{
  "model": "model that answers yes/no questions on an image's attributes",
  "encoder_patch_size": [2, 2],
  "fusion_encoder_head_dim": 64
}
Rows from block 3 of the fusion encoder of a small model that answers yes/no questions on an image's attributes, named by matrix and row number. Rows with one number belong to one neuron. Each number is 500 + 25 x the weight over its row's rms, rounded and kept within 0 to 999. All counts start at 0. Numbers have three digits each.
Before each neuron's rows are labels from the 100 texts, of 14976, where the neuron reaches its highest value: "fires on" is the input token at the peak. Only what is clearly more common there than usual is listed. The data: pixel-art sprites of 400 made-up characters on tiled backdrops.
# fc1: MLP up (fusion_encoder.blocks.3.mlp.fc1.weight, 768x192), inputs 0-63
# fc2: MLP down (fusion_encoder.blocks.3.mlp.fc2.weight, 192x768, transposed), outputs 0-63

fires on: "blue"; "white"
fc1.344:462534474504503526465498484499483468502536522539502459535508546513485475545495520489510528546474484550514516458462511499495485520484502470488528475514515454473519475525500475516439482497510497
fc2.344:515506501486481494541537518519481482477543505465493506457523517497496492497493486515487469522486516497509497491510492509482465468505477487576489470487446537526534487447530478454550500479546527

fires on: "lower left"
fc1.61:492485473546501533504495499523530533465520537524482522508505449441469526493527555482527492503529470484487520474497505502489456485471555534491521523552505524512454501494548483462482528543509537
fc2.61:507518521494504490521485439561518502523505491546495473526526497492509487479492466537437496493453520469521485507491510487499489526519462495478568496488476467476471525506502488491499556488494518

fires on: "brown"
fc1.328:499447503495476537508523484524521476465503508489457485480483490520480525523513513532500492549533467440473493494473505504507511502441499453513520483507483500487508519507498491524527518535463488
fc2.328:481484490518500493508511464504495533489554482505468475511559507490509515516481490510499498523479508570479519526516474475548471486481492473511480456499476511506535509505534505463435504491514504

fires on: "large"
fc1.469:538502523471471538508514499503485460533510508482510560472470500518490495483469522501490495499489435507486459542470505459497522474450526510515492496470500474507499550465482492495467528494509474
fc2.469:507490497581477482511508548560501536493548528533497479514513476501544501492516511505471499520520507482494536479466460517490509472476508521542518518471536481529525497546494515476532502527484505

fires on: "lower right"; "upper right"
fc1.489:493492509465462510482507518523538476509555506474488440531486522504479528477489498485503496490499510545496548526455497502537473501496492501483454529510478531518489516511478544508512494482525539
fc2.489:537515492499491511526503474499487517506524473502505551453514490525498480487493444503492502492496500489503447427490458492475521500536517526498517489483555474515445484492509481481486518509524450

fires on: "green"; "brown"; "purple"; "grey"
fc1.684:521486501525545487482497516477488539528518524501497500458535518531516508466467487480497539483518502523508489490484500489522489539487496516498538515465458479483494488524518482553522495516522505
fc2.684:454533535508510507512483454462514487487540500485494522550497476490478469506527483492504494548503508466503481526466518482488532520493467448502452501499472533469485526507581517494529523459515476

fires on: "green"; "lower left"; "teal"
fc1.0:480508514468478490559498534507487531512488525480515503512488484526522488465493495519485484522495516490463503473527508497516494452494517516515539456510512452515493504507504529472480516466491507
fc2.0:474500516477496503501499498545497483512470514515507513511534494469492457552468507500490480495518510526517510537489506513496482527503522440510460511506534490453490482479526496523557494538482483

fires on: "green"
fc1.228:527518513511541467509492518568473526503507532506481521543506490525498535481473545493515511495522484483492544523522529525490503492473556513500466480482473517540478496538527526476488499472466518
fc2.228:483466493487452501468494486474478518450528502471519482460492477487508496465479524495506510525476501488516469494498451535516544515539539531473508498527506523537497513481465466500517486503495493

fires on: "blue"
fc1.729:528468474511491481485501526519473529502503495501537529513447508502518518480516536444485453504544522511520523476495482487465513526529503523528474540475496521505519454492505476520473511509469514
fc2.729:536501510502537503496460464487512463521540520497515496521515525491496464480502461472518528505510485533507486505472515501503506543463505477450487547495517491496467519557510498482514466511460501

fires on: "grey"; "brown"
fc1.107:471517463549470525470492474511489501551511476518528505470490492518475493513466538506486508521550515517495487471471520510507464516558463452453471524471524513495467467522525477496511467506504468
fc2.107:493508494491505461514549500519523521516464539516493491468470527498509487513530469478527499496530526495464472482519489476470498482464494587453467444503529471491519512481483471490455502467488494

fires on: "lower right"; "upper right"
fc1.766:475500458439448530521518482509496462483481493512474473507490479509538484453530518489494515522500516511497510502548476536507538546493466472483501490468517496480538550463476472453465532514514512
fc2.766:480526519523546473486534509459509501563465540507471496500535504499491475512514504529515473504500501509457519445520467480511477461466458503416458499506438493486487457518498520503478485464480468

fires on: "upper right"; "teal"
fc1.64:533490520510527509496507496494495494558486505522502473472556473460508519503456480500483457506472542499514491512471509474503469510514489483457484485520496511486485482513483495495536516491481507
fc2.64:529518498511453500462451507495503516501526506509508544497518498537526486522515512524550501535471513469527511490460500473455527523507493532564541480470508513506473514506485459447475534511510489

fires on: "lower right"; "lower left"
fc1.176:462517535467457472484449497532502500480514507515490536511496492513496483512490445470488493544548531498465520504508498550487487523456467551519460482489541514523500457513484510500494518470476461
fc2.176:527474477483479516493484505502493485493522491502553499409457475456534514505505514492454465519451498545509508523497527440510473499521463486467508483497472489500483503507469500464401514505505507

fires on: "lower left"; "upper left"
fc1.634:484471494521476517540552453561500459456485457493472484497462483529484509557525546485491488543473482480481495508507521485457496492506505509489476540481498506515474431483517519506472541527515542
fc2.634:446551497501445490498494514514511514499503523544518511501524521543512468504487513473478474517494511487535496447513480510517482488497517538514487505522489481475481510522551499500484491502516481

fires on: "large"; "upper left"
fc1.574:507500462506477485489546486496533548480460536489480518452472470496516476525503509552479445460513514532493535549509447499486555452534494476492512487503489510506486496504514537480498521550466549
fc2.574:484499569509480442507459563528500475517529513503520460508566526466517458490511478455495530500456493523508481479478523474503531494492529500489476501492496478500541512520565539495525468492496452

fires on: "upper right"
fc1.572:572494523486502477448544514483499468444548485490513481490504537546516472547473525507466490495507466516481540514491486505466522549511498538484483532469493498481528486479478488476517490478472467
fc2.572:473523482485505524516490528523495493479527516492536548506487507502504475481520497467550482505500513455475497526479508508547513466484466460436479458470447484499492492527515503499499502503458467

fires on: "green"; "purple"
fc1.710:480454492487516451503502504493525489497553470498515460475502496492546483517477513473489523500506529537540503466501489522510507529529469523518490509515523536522478519462491458489523462445558517
fc2.710:477515520555491538542495473506496526494522501503464502524484518505457441522561494510511502485503512514533556478469485498490499506482450523482522498486494528486495479480516486460532506507453507

fires on: "purple"; "teal"
fc1.719:494483455505473484488497488499506498487479449544500446479529509467518491520475504534498471486517507479537518527495463479497482473516536501470498515491508491487490482481490503512545463471505490
fc2.719:514527563499443496494529564481503496545500497513493514497476490495531504521495509500533545495476496500513494478488557514505505496547480458518511458516491529504532488499496482492553516535479501

fires on: "grey"; "pink"; "red"
fc1.189:510492453534504481495458484471499501514481429494550497490496516449516510521448494557504476483475496502506487501506528490497510508543468457510484529473517527517484512486519518496507503450505491
fc2.189:506529482547462506491545500521506520495490483484480484524511466496526508490512520501546499455489560456493500466505480475502471479550522538541441493499521500456522491506466509543538512522497487

fires on: "lower right"; "upper right"
fc1.15:516518507426482488486497495493502500496530533465513498465469463472497512501486417515520502552522489519489489550526500535511478514525520501445454451498499447495525512545509493502485472486486482
fc2.15:576470522525513503497480500554495449531467521498522534437498512519524488496524523479473489490530483484504465448509548499530480474492512471486501529487465522513463479463475498512539463537471486

fires on: "grey"
fc1.436:526501497524492518490514493501512515506499480534497498518502488478507489476472485480527510469525527508540489484476489466493535534517515524565544528514484442469488489491505499500588494502534543
fc2.436:497545530475529516489506483536497503521525465558516481475514529485501503481494514531513511488523488515543515475501478469496541495475468487429516526481472491474521469506502488517493516503454514

fires on: "green"
fc1.414:479524483496511480493483461530521514514443515487475499482549488521488503550507519536475537502512510527471463463546520531542567461479490470461511483501475481537474489533517487519508534474501552
fc2.414:452493511494504523518503548492503511501450516486549515521513479477504505501494495533557502478552498447493480529493455511515466514510513498477524535486503536487485505462487490503497494507511452

fires on: "brown"
fc1.397:467506520537509481474518516543455470461513545450531482494530480486531523521533523490531486525571495497491513486517469487491526493454483493517535512544487483513506532529493480510459520503511453
fc2.397:513511484522457537464512497473521552532469479543480452531520482537494480517470506524502491521514477535475498505527510488486507505479534512511506510478488530532512514467511498492528472479478509

fires on: "green"; "orange"
fc1.249:450503540505462490504511488540458447513524555482520540498484522498513512516491444492505533538514529568504486439539496490533506480486507485513499435529489526515511511492522485524498465506498487
fc2.249:511510478529538537490518495474530559493504483505504493536493482511486512502508535500516504507525505426501500480503500488473493520511486464464440527531524517497471516501470511514484509497518518

fires on: "brown"
fc1.694:460481497497455506509499524483518529515511509500516533459524529545491518555486479474475506484527485471489532538488491511486486505451464434527497528479521490520465520539508508497486490487539509
fc2.694:482560476496514505493487480517515512510509488525486513543517499502500502511477528533559528467514488517496507500491490505510453540496552528508481454487528516487502507518470487498547467494527536

fires on: "grey"; "upper right"; "green"
fc1.266:493526469494504479494487491450479453516508495493559465504541523510523529473472514479504528514505477549470535460520490529535520479499517481514483529488495516531490501540454535508488461544566483
fc2.266:512530520497516504488518494509490520490477502490469480521485512444514486536475485483500533521533511470481489541491497496476462508517524500437519510493505464480527524490495508522494519458476510

fires on: "lower left"; "upper left"
fc1.192:480453462534532534457518510456490487520550499463480517483529515525519459512485469522481461494535544501491503513516489540480470499485525516521535506449512499540507513545480455472461443507479518
fc2.192:461519559460484499494486545524484515487477491531505520566494492502457520442530498482517477503514489528541514518442532489511516470556525504491528490472434503484497502490497537501546506486482485

fires on: "grey"; "blue"; "purple"
fc1.239:512509523505460527510494524506461534495520534527525500494497493524459477509510540523511502516474513466531497454518429491509488459479485471457563498505503477473530549501514500548501533482516522
fc2.239:474462519517535528499482525507526496473472492459490467498467506496497534506528465507516505539525498502481479501489534537518485518518537448498485496466483486502446454470484506491532468540520462

fires on: "grey"; "pink"
fc1.540:518465512474481479481514495473527497531485460478489512470492511478497528498484524559499487476518499456515473487506506496539444548499527471477535474493507524490467507505446538514527509467500487
fc2.540:491500456538495504516465456541510500503510530544472492492526549520479500528526494493496523480501520566510476523483522490497513488494478542469478479541514497483534487505493486489490501495502515

fires on: "blue"; "large"
fc1.140:476497472476508545541517498462510506507535510515494496466511460552533514530485498466516487484510486505455471509513505474515522507517505504511508469539551500500469512487482500494466518524477485
fc2.140:528521508513489477527526500512464496518496449499472529542455487495527495494516463487469533549517495497482519516517549530471508491488522510516457473558500503503476513519465495484514494511523515

fires on: "upper right"; "upper left"
fc1.63:494528474488512520531512524497499501513491491495472520486560507509467528502499492518457523512451521494448477506500508511493543479549521479512493466515513480536474484562498506478531491486523544
fc2.63:510475495511500490471509455502487511478547494485509451472476498478500502502504481489508496529525498449465516446484527512522482537498487515513508521477469500466518493476490490477490526444487500

fires on: "grey"
fc1.253:493461488475496515520497471472505528485498478533478516493482512512499471468484523473519482537534501510507520448445455469489524507497518495538496527493544504486500509511451490484538506511538467
fc2.253:533499557474525490506496535499504530515492540528516500517522486479499509502488497542497513514506536472541472494499550499496489484515473511512458458488451481522518480470521494508487480538476554

fires on: "brown"; "purple"
fc1.298:502503507486507501495542509515495465475513504542530527500488460527473530493458525502528476521507526521519548479447518549518483535567507529495503513491486524497488479504461527517495529466479509
fc2.298:516508467517512503506486517502521507453531449470493521557476526533522552529488507454515508498484477424470501530512513505486466465527529459527486518488500472498483465512488508472446452464474462

fires on: "lower right"
fc1.404:442533506533506496514487514478519517488522465489508480532464505520443474477522482497476548534519504453491479506488533476516510495449506544540530495544514497483514497543497525486535511520539503
fc2.404:500506514473519483447534493529494511486520510492495512497550554480519483498477548529523535527480496535495516461487486514479484486508509493504481493516500497502521515497560496464524527460525494

fires on: "blue"; "red"; "white"
fc1.614:458534489504492505532535515493532528485501498506530493498458533482479499486506506504477481485485476487507495521511507547450521475499528494492483472525555517533506511482466482506515512479507488
fc2.614:541501470494497478455499527502464487480491514483501565500520506495528502524528448468507522487488495520534538490497492493519499520464469538517505500471486478506511542517512490497531511452507484

fires on: "green"
fc1.110:466476494532510508495491491542504485482483519503490515500482529535474440543510513503530510515553458532521485526531486484489510487494518521507514489505517478485489492482498535501490524500496501
fc2.110:539519526481528486527461493478498486504547480499525520493530443513489502494481494459579495464532457449530482494427502523467497506521484505526478538487503486493506502504494486502497513482522506

fires on: "lower right"; "lower left"
fc1.376:459510541496504488487477524470525495532515469496516459518520518477526497514465519472478494470513523481517522487516478498509499465520473502540461498512524474454470476500514509499464526478518504
fc2.376:478525529533500512494497495506496525507556482512501505458490498481486498501509480527458509504484461552519554497497492477492507477490491523494501490513485505496494485524504476493505527483480495